From a checkpoint of a small autoregressive pixel model: 25200 steps, trained on small renderings of single solids in any pose.
Rows from block 2 of a small autoregressive pixel model, named by matrix and row number. Rows with one number belong to one neuron. Each number is 500 + 50 x the weight over its row's rms, rounded and kept within 0 to 999. All counts start at 0. Numbers have three digits each. After the name is the row's rms in percent of the matrix's.
After each neuron's rows are labels from the 100 images, of 14848, where the neuron reaches its largest size: "strongest on" is what is common among them. Only what is clearly more common there than usual is listed. The data: small renderings of single solids in any pose.
# gate: MLP gate (model.blocks.2.mlp.gate.weight, 512x256), inputs 86-171
# fc1: MLP up (model.blocks.2.mlp.fc1.weight, 512x256), inputs 86-171
# fc2: MLP down (model.blocks.2.mlp.fc2.weight, 256x512, transposed), outputs 86-171

gate.324 097:445443575420434487409510384412580500579365483515543534533481461500559462500473480437443491434422453508518569545560403518444435538543412467452483489467562535439478420491495482602508511474542534561471393409460509507499501569475494431535415554540459552492540532
fc1.324 108:488563464443504487522458429470512472550511519435455451480547457443584515389541564497529404358399503577533482475515517577453513573468423467488566553433508471480480422524503393443516497518577540503462424519457525432421430513577438469505448540442519440468478443
fc2.324 108:472491504532514488530561461480475523537466416503436461515460529548549504503468613525568580522513541514487481359464530517397542622532559489561466426516483466461513461495498410401446551532502513536535520487418528489464491437599541483558581460511502544486533508
strongest on: jack; star block

gate.0 095:500523554496435447475520446469464448495463469449530525505473433508499497522489476506502561503582502439532457494506469473490494627499564544524512406493489455464552561529525438519573525548463486586603389469512490474479472514628613603468525497502626409525464604
fc1.0 105:586533451558622594502515557506609547500448512426510358451511449539470451518516505490608537415540443558431412410492476524472433469512494536455434665475505483590492522520554485446469488476483568495504398550474487533505521590487459470543456474527510534489509529
fc2.0 110:555524480525542570473528530482565448544536427517488470505513357505556489552485505474466426520551511528518457418449453557528364506509487550471506435427541546488419552627536476457498569538581521490552440504531492532484502501507484543467558459438594513456498464
strongest on: metallic; sphere

gate.98 098:486493501443540466562481543433506521499443467440511472567437440543476519525515439566426475539426535535448546442515557397425494453447503446505545590515482550405443465499546458398497488511500446562572555557463512425543554480499423532517496584497536478465527686
fc1.98 102:509538566620472402471458507549564471548413414496442634457602487491559502532403455514490469464541594546416552511489535553581594457478490522495548453567528518441551534517475500387526425487418511550439456514490610517448567500562441408445496510519436453417470529
fc2.98 104:489453455525544426497596444508368397567496507500473599474494495479544558586573483538484542478459584566542499520479466464527455514421461514458509604476476459500488460524525526486482515524550485496604465518514479449546507511601523475524502589578511562542454425
strongest on: jack

gate.12 095:429485406503515478528485503529623518422564480451452431549581516473468530407481489497465521442486567421518478488455496500456444516520451537537504510472457480528506512540522411437576541472491445516470479529476588572578446503510632482458513612540544434458488467
fc1.12 100:542515509507473592548545522438450515572583537547534450432547516483486495479540467484549481475484506518510450511512399408436581532529495475477509523461425378488447564446433429482503523495551442579509474468476502586605447537440564434510527573522483548499578521
fc2.12 108:568545504508462550553521553484485466583420569489514604472468492470512521518483483511448512576464577486442541602567489523440414574470533535447513447466456495445534510499542467428533442546520422437472429533598543559503513504454547528537428569430531552541448513
strongest on: cube frame

gate.295 099:494544485499448490463516475589388443462528520482535545485532468469488555599514444545561494568487526517483463456395501547608483478431467498564470536573463467501434437392550424471517514514437543583535503565530494448522528515599587386546581507486398490522518558
fc1.295 094:592472507535526523524505509483555566542450455510410534540499431554543540536498555506607449528482486438577491502535486523494583538506469669506526479502491485435484435515577557487431529478468530572450465577467539422572445515525469445505522448419526494449516482
fc2.295 104:560536492498452573559479500477494453474524523557519475445490461530467524554420430476544527459609510492477484555533422547495542523547621522441427482526475547511668465481552548466601532541534484544537504518500457546512512466479517547546419504558574538495491513
strongest on: metallic

gate.352 108:518385576463435530417495401484511578486424533590466595499471429507502505467470517530473483490405539536511451478472434501538582491471560435503441531563564616502535436528541469546401579453427576545466461511432422589504495508625555581507460557499553477551502476
fc1.352 108:494440536517536412552414507538441505492558483501555459525429511442491409572395550576555523476623479449443514464429644551552519498507487483497583462512524516586538521499461554532524486534471529468593459466605549466429513517517453562367497514454473504539542499
fc2.352 104:511528506556468451558548507511467412544519549458468479475494607446387473511414485456537512536464461471550544617575457535484476493563420575553571455459538494434546511556474575414593448616491463473518489564406593465447513551470557439475458554523511528416461489
strongest on: jack; star block

gate.196 109:458507433499447439420441514519519548566476523529362544396495353470513461490514440459516445593521425492448569442517494466560469507510442451502463484493458544451438441458478478501381500494446440507509594526441435501585508465459523484430447589419409428575540522
fc1.196 117:586512491521554503533528503459467467503443500548517483556497543549509571624496545482506447480522430472501492461476555490467529515471484547481509436558544492634483599477497546506540477465440503524560528473542499467453487496542518548455596541424623463561498466
fc2.196 110:464531529494531389550485489450558538399443430534562403473588534405572591503520501454497497478446517488516445457492490435432478475473447471448473560499518486486499442556502538369496438521560424533393518502473544504519479552521387519423531536513521472571517525
strongest on: jack; star block

gate.11 102:543528482555482504528508476444422499460499479415516532520515440468484470508475543501543485407510477513528468457542617437451428483511362534441556619496482424504497500486570430546481476490467493438375464453532526583458514381480504438453461442496398446484484465
fc1.11 100:483465546439563576480444463545493540495465575480466507555459456513494536541451436501575621459463464496509416422435569470439470515539493433445532633528459511483460428558574503475435439500513522554436528528485433437509511522499376499535491496528415527508491503
fc2.11 111:509542498505480550478542498524541601542461514502516595515442428535507495498410505586398557525447534457493479438478549435591438547452503380538383521501448475451431502407560488539501496487433476496499546534481515511485426497511474478487524477444601492551513517
strongest on: cube frame

gate.133 103:446539458424552593430487439551531523548480608454461569454472351411449523509575487479419476421559491447496401472489505546559437526504424515517467521534502565493493475412513536502467374552507566465493405388493450431495610532510498515510478527540432445466552494
fc1.133 096:515509519422412472463523520448517425531587539462492520441505410525471493526609531430463423534533490477497483499464596519527565375384462489447444507485566506506515586468512464521516439507496498477430521436483423503530496490435494502453520516512480542420521567
fc2.133 100:444456538545441405586486454454501445463529483553458559528397559535472543488427457483436477522460550584429585416507516497496442468477554578563497473511538525555523506506452440524511504444563524494513629499501499534507437499547470497512523467420570457528466556
strongest on: cube frame